From a checkpoint of a small contrastive image-text model.
Training: 9400 steps, batches of 512.
Data: 97500 training examples, 49.4 epochs.
Rows from block 3 of the text encoder of a small contrastive image-text model, named by matrix and row number. Rows with one number belong to one neuron. Each number is 500 + 25 x the weight over its row's rms, rounded and kept within 0 to 999. All counts start at 0. Numbers have three digits each. After the name is the row's rms in percent of the matrix's.
After each neuron's rows are labels from the 100 texts, of 14848, where the neuron reaches its highest value: "fires on" is the input token at the peak. Only what is clearly more common there than usual is listed. The data: simulated fluorescence microscopy of cells. In brackets: how many of the 100, against the usual share in percent.
# fc1: MLP up (text_encoder.blocks.3.mlp.fc1.weight, 256x128), inputs 64-127
# fc2: MLP down (text_encoder.blocks.3.mlp.fc2.weight, 128x256, transposed), outputs 64-127

fc1.70 092:505500497526509488469524506492487490548549488523528526543534483557529498514496457512452497506498465528535499490519495523497500533507515538542538479519470502449504466510517514514491485488506500
fc2.70 097:483526514467518495529501494450473498483514498498479532533517486498529525489528498508486468504515514495449525543537503499419479503449497515481490511520536534508472520504511539520540522524482528
fires on: "m" (100 vs 2.7)

fc1.250 131:514485492503531553512461499502524510472471515475509476527519481487468500455469503497512498509512451502513501523566500528469462477508503459522555470445491485510507480507486519465486511522490499
fc2.250 121:523525466473493516516443513499486489526493522495490518513511503504473491485468467501458468511504510499461484533566528481542497489479487510542537477545500460523453477503479512460484494543485531
fires on: "a" (76 vs 5.8); "n" (24 vs 7.7)

fc1.33 092:516526491554490517534466523578504497515503508524467443479523495530478505483525520529489486475535500485488505517525483465525526468495531484535511517530486513502483483518496502480497534529524517
fc2.33 075:512476451534525534516481551505486539511511513475488470519498446523483508450493478509526546478517455478489518530551493513510499503513481544559528499492508506468486523495477508515508479484504515
fires on: "n" (100 vs 7.7)

fc1.120 117:462502470518520504535458482509505524470482525496491513487454494514447508480507472508471504489482480503461524500491488499522484488510474536504534440479466545454530517504519499490515483507479442
fc2.120 143:514497484518510505520462508490499460500507491448520514518481499505483421468501511503516480426484495483537501475494521543519524479575460492487529526513494487527520501461481479485482485537458515
fires on: "c" (100 vs 4.5)

fc1.157 118:449473457493527495490458482486521506473502504506519493522474506472507523516523480513486527532481522541528493500490489522591512475505509514558500464436484487478503496487503492485478500486549473
fc2.157 101:485520527462502472486551522508484482528535490515481510524501459500441519505504496497515497496501502482485516527479511480493505498511498497495534509530484530485477483494500477442492519544485500
fires on: "t" (64 vs 5.9); "g" (36 vs 2.4)

fc1.153 102:510487498494522507536457484513506524479483521514495524483471496535466484491511509534457501482512474527453508486504506491537464496504479531498568477486463480478574512528506505493499488498469466
fc2.153 128:524504488511504508513462526492504452507517486459504505524493492503477430467505512489511489449478507495541500497516528554529541470562461499499527528508490497528496511479481481479500511535471538
fires on: "f" (51 vs 1); "n" (49 vs 7.7)

fc1.56 104:515448498535502500496480504517526518470513494517537566449503515469471461483551483510461524520504498532482516490470504502484500501526507541497473502496540519519531494489480507483493496492508511
fc2.56 071:546513489485495478539491501458492489507476500453476508539472471486487490496477522522493488490485489479532470479516501530507494503556479510533510544454537517534527491471462457527516499519486497
fires on: "d" (100 vs 1.1)

fc1.190 071:517516518447465478528473453499481519501498521510507469478515466534511498495489504512484468490534515523480500459515511505494571518499504498463525466501517518453511490487460546496497522500526486
fc2.190 053:470468542503494469500523478540476492511524462496476508490469507498584556484520521494533509500512507493549504463480492501499504502476518470503502513498465492524518495501502474496484553491498499
fires on: "o" (100 vs 3.5)

fc1.239 105:486467475531501475513466510507488543512488485543480455487501501515501503513511522554458474485519502531483523515533491496520505486501527516541500488492536498454561523493524530544511519530515468
fc2.239 093:503507486532489523499474542505466507509494483490467530536511452491468493408547462525522504465494458491537519518489494537539528525501483536513542506496504497460474492491503522507498430469484523
fires on: "f" (100 vs 1)

fc1.187 132:533506497553461530510464488572524531493529498500543441499566502548473526503509530526527509462490485511488521515508471517556519515519509519477470470529488558506476492558478505525496475508485490
fc2.187 116:523507483538476484561481476503466508505504524513515474506469465515531516493499502482578533498523509452511495484543462526493506497480502486509471507453513549472488505464465493512484529513515484
fires on: "o" (100 vs 3.5)

fc1.192 080:527507456518481507509451480501484539479502457517495473504491485536474497515488551504501480507540496526497536514543484535524470503473529458548535485448500500470486514485495522468514505481503512
fc2.192 088:483484550503509494512518486500493464517484528519512532461498519523496491504497527527502460491428493516500476514528502480512516458472485486479503542551499482480505492525513509478456500510492508
fires on: "n" (65 vs 7.7); "a" (35 vs 5.8)

fc1.93 114:498493544510511508513472475516472496490509491506521533533463529485500506505493550540518471499552484525468533545503510492534515499518488514522465486473524519481502521461519529525546519515540490
fc2.93 125:503473498518483473508484543486474449489521487448469511512515486480464468429490498501535499455478496475554534515493526541545520485531498492518500486524500503460502459459492497501516498531480505
fires on: "f" (68 vs 1); "e" (32 vs 10.1)

fc1.166 109:498494509524493502507435494488478516531506483548510497481544473514506474530469512514451490491542502512496509507524500507541488505504516497528498480514501499473538527510526534520512535560510476
fc2.166 096:494482488552494538517474503500476522521510510496489493495531444516503518439477469501506516440459474496500514472513484520518496496538499505497491520510525533468456486463528495521464484480483512
fires on: "e" (100 vs 10.1)

fc1.211 073:493513499475505514500505503528478477504573508507512486495541480510472531501531492514469531539489483530504503469500533508524506533484487489551477494476513487489449485504520512496487495522529516
fc2.211 047:534486510481457505517535545497474520473536486476475507511501506506511509536475492499475579466524470442472525561489494486493524495507516438519476515486468544471461475480544496537505508493460484
fires on: "e" (100 vs 10.1)

fc1.170 093:494489510514487508527495492520507481501505502473488491525520498573560474515499466494517499493492511548495535525511516534519494497487505523485492467497490542453467470513478507468503479520495496
fc2.170 092:503516553500452518490491510464440496505482513518504523509457543463489480466540523496530521504494485490523482517447525528514488494532481523496490478510479490462514467497491487507478506553497486
fires on: "b" (100 vs 0.9)

fc1.248 125:464498465523511500537477489505495527471474520496486515489447495513441504483513479501475524499481485497459519489493503500516486495530481532503533443482461546458533525494498495486513470500497436
fc2.248 151:518504491521513516527465508497504467514514503449522526519492497506493432475501511511517483428484500485548511485502519551522531479576462500494534542517497497535519506472487484494482492543462520
fires on: "n" (69 vs 7.7); "c" (31 vs 4.5)

fc1.226 099:514473529429510493563497448529514495474481484516504490474493489484514453510550474479486468526487545488506498477502501520564499528485457460518489460509511517541484506482494484506490538510492504
fc2.226 112:522482533510487476540472479511495541501481473500524447436495505511496468532483503478515504518477520506528516491465472494519525509472489485457486489487509526488525432505512501485470474496520521
fires on: "d" (100 vs 1.1)

fc1.47 119:493476487468510471502535514474505501492526531486531462476544536485503534513487500502521481486507517546514492518473505467506502501522504505563534476526509476519536516506509448480516497486464499
fc2.47 110:481477525510534493538535475488476491490497509481515498535451488542510526517530524485443510519503516507503460490489465486496504525507506488513532542476492501493517542515505471462483541483518478
fires on: "x" (100 vs 0.2)

fc1.26 089:507497449500506492519516462534528481485487479485495514478471480494508520513516467494464502509483483514476482452499481539540501493506467507504533477512512453496516521494505510427512494466477493
fc2.26 077:476510509495492506512448501551523526499512525523477464516493494525499476450480513500508501484513525463531526531485489501495509506514487449520486530493470574528500455441470471468482507527492532
fires on: "r" (71 vs 3.6); "t" (29 vs 5.9)

fc1.191 098:524534471502519496474513508507485477533489484486534514533520496508534504472494426475468523516533482480528508499529471482504541529519514521550504510477483491480532509506519521503515516498500529
fc2.191 111:472511495467500512528507501454484510474520498480490526546509496503523523483539501509479480510521526507483529551545493525411464469449510529495475518509530519500486517508517557513509508489469510
fires on: "m" (70 vs 2.7); "a" (30 vs 5.8)

fc1.180 074:522527500471512464519522495453487498491506494455552465532520468498482499522472446494486529489507492522493508472538471515495533483570533491480491516537472464435500519505442515457516503515469488
fc2.180 048:495493507510499500530499439496507521529500485509481515515514500508531518492511533478495493501490457468532533494519506519481512449437513545488480477503494484503503503504510500497558517496522577
fires on: "e" (100 vs 10.1)

fc1.184 112:512507515477478528512524529540523485515523526503530515540510495515516470475486473465515500521503459521500503461495431512475525482518480479484467481479506499470494460549485526488539547516465458
fc2.184 078:498475472562497480496504488511486468454518504439478457524477475497518552491525502506544491482482502486526519494496512507467511505492518537484533466521521522457504502482500460492486480453527477
fires on: "e" (100 vs 10.1)

fc1.215 120:484467468479532528498488469524505516498477507512422529492453539481494531531514455503493500508525529501433489449464487500529470509463523530534562508477454492497517511540492473466475499478506501
fc2.215 099:542532501504513489514470507462507461522519489500532499542491509508481437488462493510533507461472508451539491471510506517503556497584466455471491523511512509525502502476476489479532516548480538
fires on: "g" (100 vs 2.4)

fc1.51 128:513506514553451503526467522517482529559528499506516453511546516518505490499478510505498488485536472514421529515531504494492494530504474507482473524524486547487502527518530515514535516521485498
fc2.51 111:526469494547484530551459501499477501500531501517490463497486451511541481469488520505517534470500482492517507457506504519513498484527505500508481520464533521478476500469507523555474503521479481
fires on: "o" (100 vs 3.5)

fc1.141 114:502507519443504499531483477529519497512469488516517494490473464512480453504575512483495504511487572497526470476502495506519488515495462479498484464523555495522486473519489475491476539484527522
fc2.141 136:529487540514464489514470460506494528492483492503520458450502505505506488521505498496502517521450512506529482482473487470495522502504502487443488521479518550498532433506516509492461491515507533
fires on: "d" (100 vs 1.1)

fc1.143 072:493540482490505497478518547514513480558523468498531525526515465538491537544499484492478496483527501532499470485476514478487473515502491484540494508499453462455483485511498507478507528511492525
fc2.143 079:490466507505514469491473519516483504505518472525477508510524488525497525486488509495500486526492459464427531527543510503422520501447512471493514464544498528497421526547527545527540514506512538
fires on: "i" (45 vs 5); "c" (35 vs 4.5)

fc1.89 094:462544499524503540475497459514477518504537447474517505501486492508504516482490471506505475525510484526453482520470503529508544484531501438513493510464533492488457469521518512495492510532476518
fc2.89 093:501506499471524542502513509510498511548489465494497476521476483520498518505498539534488542499518455488447506514495511541513503509474522512540467448488480530505468485545505502477539491499521530
fires on: "f" (63 vs 1); "e" (30 vs 10.1)

fc1.23 107:498498505487504421520525442502498535485518493474529475515493489508491530515488530473509493486470523478490473476483472503542516484471492454468475474515508506482483481500492487502526499513539485
fc2.23 104:524514529491513508511511457510492529487500491520525461430509509484504485529488495474499510542494500469513501509458464477487514468468487486473475481523526507480537444509544521479474499470503514
fires on: "d" (100 vs 1.1)

fc1.79 095:516504480511498471492514523498474484552522494506528503527547489519524504498507434499466512507514492516537504506522496484498512529521512497560530519498487492498499499489535525491507479505501519
fc2.79 111:476521506452517501536509506460486495479527509496484530542521486507525524494544495515472472513513522488469525552541505515433471483455508537486491533523522527502486521522512546505539517484472522
fires on: "m" (50 vs 2.7); "o" (50 vs 3.5)

fc1.100 091:504487481518475483529532467526445524500502502472493457500506490486525513453483505480495523510510501523499521521517458522516578504486512503524482562514501554497519516528502531513555551510490511
fc2.100 061:499470511513519466475496548488518467530539484496463482523505494512534535476497531498528517519533465535477520525534531492521485479478493476538491514477480512461440514472540471518461518518507523
fires on: "m" (100 vs 2.7)

fc1.124 089:527483465486510491516495478517496459458536464478514491503450465513487472490527509490499486466448542491494497485482523455521480459432536465491509495546501483466500556529468516501539507487492523
fc2.124 070:512516507517518500498470496475489524534447540500465505495499561484496508488484478500487539514493481497487485533480439484475495471569483539501475500470540526502521438473510510477476488476536505
fires on: "l" (41 vs 8.3); " " (26 vs 12.7); "g" (20 vs 2.4); "i" (13 vs 5)

fc1.109 143:459470463510511491471522482469470513482527525476541458492474558498481558522467497485508498489516528518495501477501495516484523502523506511499526453495521492500506538492503490472556508469488473
fc2.109 133:512503505522518497543473515501496500495509510488499489527465486544482488510508509481477516506444496508436464473484468497486521489543484484502561539479489511528517528504503507471499522533499492
fires on: "x" (100 vs 0.2)

fc1.242 095:480487492501490490524515507502518492489501490485473472520488481578550501517499472503521502449481493543520511516541511504491478509486543522455527471521457536469462505536459507447501475517498501
fc2.242 087:489510543507480511513475511472481524515491477522510518507482524475541488465536490499528509463496479455515501503459534545509491496524485520522500476498452494476482473501491491475453510556485492
fires on: "t" (58 vs 5.9); "s" (42 vs 7.4)

fc1.115 117:510463525474513453480521502509501526481488486480498443486474498490488540523463536493524512492472511563522512498534515497497501480546475501555533505514483439498469515473503481474507540483496473
fc2.115 112:485513499475564520481519489489509458499526499525506481490461501508506513541490524505509492551517522466468476485484491477484485508498488470517545489523464504492504525551491471425525532509485506
fires on: "x" (100 vs 0.2)

fc1.174 089:537508510504513476490521482554528525508481493512489494480495470523440449516525478514491486500472456530493520438504487514542460464539494518524526495480504493513504542543504508492496473509485521
fc2.174 091:525503509478500506555477516489516519471494525499446503527488481491521506443484469497477477492518517471540445511517544483496503492450493491521508500498535512520489432446497490490485528515446524
fires on: "y" (26 vs 1.7); "d" (26 vs 1.1); "w" (19 vs 0.9); "n" (18 vs 7.7)

fc1.78 110:514500511497528485529485477494505497478525486503511501524483552483503518519514537547520489515537509524471533532494515501515525505509497513512459457486516495481486531465539525515548516498521487
fc2.78 127:492478510510489462504466511488467455494521503447498509522494514483477447454485489510520499441478502478540517514493523537557526492559487503522506507506516498465518466464490489515511492546498492
fires on: "t" (100 vs 5.9)

fc1.40 120:506510552524494497502502496512482518521544483489479518495503483486507512519503526517531485509547528501503496491497491515518526519462505481494503511510496473508514524462483512488499520525511538
fc2.40 134:471513487520543477497484467453505518525515502509487483488523456477516496508495502464502467530505546562528490507495538483502497514521525503504474487509478472490477502497469483477451484518505499
fires on: "d" (100 vs 1.1)

fc1.118 102:524537521511491488514525478493503499497544490526457503466473507553479507507487486516508525493528532508502498446500498493497554441474497531501505492425520507505533473491515519529517530479507470
fc2.118 116:458487491492528490484514519468503524521502475484537524518517511496506501497491527501499491485472491505570501513468477464491535506540535483497477533549585458504473501477481467486476503536525514
fires on: "w" (93 vs 0.9); "d" (7 vs 1.1)

fc1.127 099:496488499480572556482548453497498515497478489499450449495499498493493487467490511486506485469487509496497520474527459517481509511503511478508504464443555511507478494507495486485487524503503523
fc2.127 114:500490494463507507509440529484472499508496523488521498519511485491486500505492489527474474488494498515463466507536486489544515481519495550536494476520515440504474490476531555474512499580493531
fires on: "a" (100 vs 5.8)

fc1.34 112:516500500485572484505523486484481508505519516489524470484479529475476493523492525512514508487517500509462553492536477515548532517505482530511486508516453494487444547475551527534530501483501503
fc2.34 095:502491483532492526517483538504499435502516494442490489540517482508476461439498502502518485452475474505546489504489528536522492480571494509514545507511498500510523477508471498484471506522481510
fires on: "f" (100 vs 1)

fc1.94 106:505498514480529485455512445515506549482496498503475484473481517530505510494521495514518457473546496477509521507517481504532505463532476452562533522494559505518491482477495467442480509459543518
fc2.94 094:487469509502557488508479510523515537524489506535517477496450544510511498493483515515477514501471502517498438468535465486497474496497487488512520492500504547537497425525536552492523498524489578
fires on: "a" (100 vs 5.8)

fc1.158 097:530467528448536498506549468490515503476534514555518480519516491504490511576487503493503513471479497517461511431516479524528543505487555501485514509512497508481500480510482523486544460474488439
fc2.158 067:481524513485472514503461522482474435509510488486488492494487497492498474483537458523522488466484543454522517498493503489488527498571478496471495482469532527531494496484506454497462525507529523
fires on: "r" (54 vs 3.6); "e" (46 vs 10.1)

fc1.52 100:491544505506517523477526456529505514495473488491473516506498506509534464487480477513494441517501493500484504534491496508521487500511478480545542508508543486497513491484481477487474537463548495
fc2.52 133:490473499497500493514465480553490473508467498488513491532441548512496518495493487536496492491453477508485489507552489500512511460510483497532527486496493513553486457511491539469500505534484550
fires on: "a" (100 vs 5.8)

fc1.235 086:496489534448519493514539480504513540440470481485458513497493461502513483501511505513496470489531489505492506465501504514502563452546480468487521499500500510474508496500486518534483553499471458
fc2.235 100:539512491507463521516498501486473504481507527479478530532521511515474528502478486488471480482480494507491459497549534469465509475506542531519533531528514481509480506475493495465439502521492488
fires on: "," (81 vs 4.9); "c" (18 vs 4.5)

fc1.156 092:518523491482540475495508531516485504524544542483560539512471547499468508532506518511478477502490555447491491482496492484475503469482508499493493468579489453477454469518552494498530490495505480
fc2.156 130:535495525515470569505514502492507471518474493490544526509494452513476499481478524475489514473463479500505495480475486501493461514561503475460529519461532525534497540515506460495470472467489463
fires on: "u" (100 vs 1.7)

fc1.46 122:513457475457506461518492442494505517480519526499482496457435530498478480527486505507481505470531509486459539437482496543524489503522504512546498480502500516491484509486490486482479493460489465
fc2.46 100:508487534522480481501512542485497449481508478513469477533507516530489480517538515479527523457478527518561495491494482510492507486550506492472514512517509528533499470507513492508482490509486512
fires on: "l" (100 vs 8.3)

fc1.247 106:473488470475464527465545515535518481488521524530527500506453535519462516504536553499494523510520522522503485484483506533480451471487483494519474519489510478506489504556505486524513476528474508
fc2.247 135:547475513498502512517491491506535520488464517494492494512493458495517470459488486492499517496481494499559458489491508487514499510504507496516491491473530518510501487459480450483458521454484501
fires on: "u" (100 vs 1.7)

fc1.136 104:543522501470494501529518517528529492487517494514554510510495464501497489488470516459503523448497480491510568525512445490537496463539487475481507467524492441432517509549474489494493530459520482
fc2.136 105:475493532534472511556456455534503451493492533518543487505478486540537509491492526509565528488502535472489460487492486479494538494491513481479506493503475559494526499464462469498478547480537482
fires on: "e" (100 vs 10.1)

fc1.19 065:499490510526506504511474479563536513498496536469518519490526477488485513492503501533497480467509508504472518481523514490533456495500496500528484433513479467501478500541539514478523536502560498
fc2.19 063:529553495499502504517525511476499506477505468523467501488495501532487522539468506491489536552503503440522474511519454513486550495518496471509493511470524495529483491474453482525477510468502494
fires on: "d" (100 vs 1.1)

fc1.228 095:522483482533532453502538528524474519531547500499522478521543498481522527517499489511486482531500512502546481499533522496533511514524496514550540510517491457528478513460542479511471505529499511
fc2.228 085:498538501460517522526505484456504471491488502494474528528517506514527537531521512537490469483512519501459534552511495514456484490463502529469519514511503521485485520505493521500535517505475492
fires on: "o" (67 vs 3.5); "m" (33 vs 2.7)

fc1.58 113:466508446531465497526441475536480500485472522473494519500462470543476523510491493519480484506499507495491529515486483490520495471509510526497540454494470529476534461492485495490503482486494468
fc2.58 121:526478521489520497532468493513516492528497521486502527505470493498497444499500540513524457467498497497513500465509513532509511482541453529515536535510491505542524496436508481496496508547470570
fires on: "o" (100 vs 3.5)

fc1.210 090:477521458510493536495493509487480516476474485466513466511525480482497504478506453489500496510487467474527530511499454518497521478501542524549491498479497465496550501548517524526546572463506526
fc2.210 086:486480542493514484532529506463447486501482493531480528552511515488552523462524508488507461466503514524486524532532454525460478523451474523457506493534510522521455542505519480534521532505498507
fires on: "f" (93 vs 1)

fc1.80 107:496483499504507477516460517547463508506540468493490445462516468491489492493550515503482480499535494531509491496534516526537424535518488469489484480472521470520447505515506500518486509484483485
fc2.80 106:512483493509503489547483499467475505536501495530480497474464530522547547542499523447483521503522489503515519517502477465472510488507496488496464461479491522497479519489516506538527517499476498
fires on: "o" (100 vs 3.5)

fc1.237 075:493498476489518525477459486530457521535479519488522526508512497462520515492487535492453481512506494503475458478487508490543470527554505500528530467491465488457531507488540497475495496509532465
fc2.237 059:530539516527474509491508519487506473491503481469473502519462481501478468478476499510497510446507535490517526511475469532530511481567498488497524573536462524504487487492500472462479471511462509
fires on: "n" (58 vs 7.7); "g" (42 vs 2.4)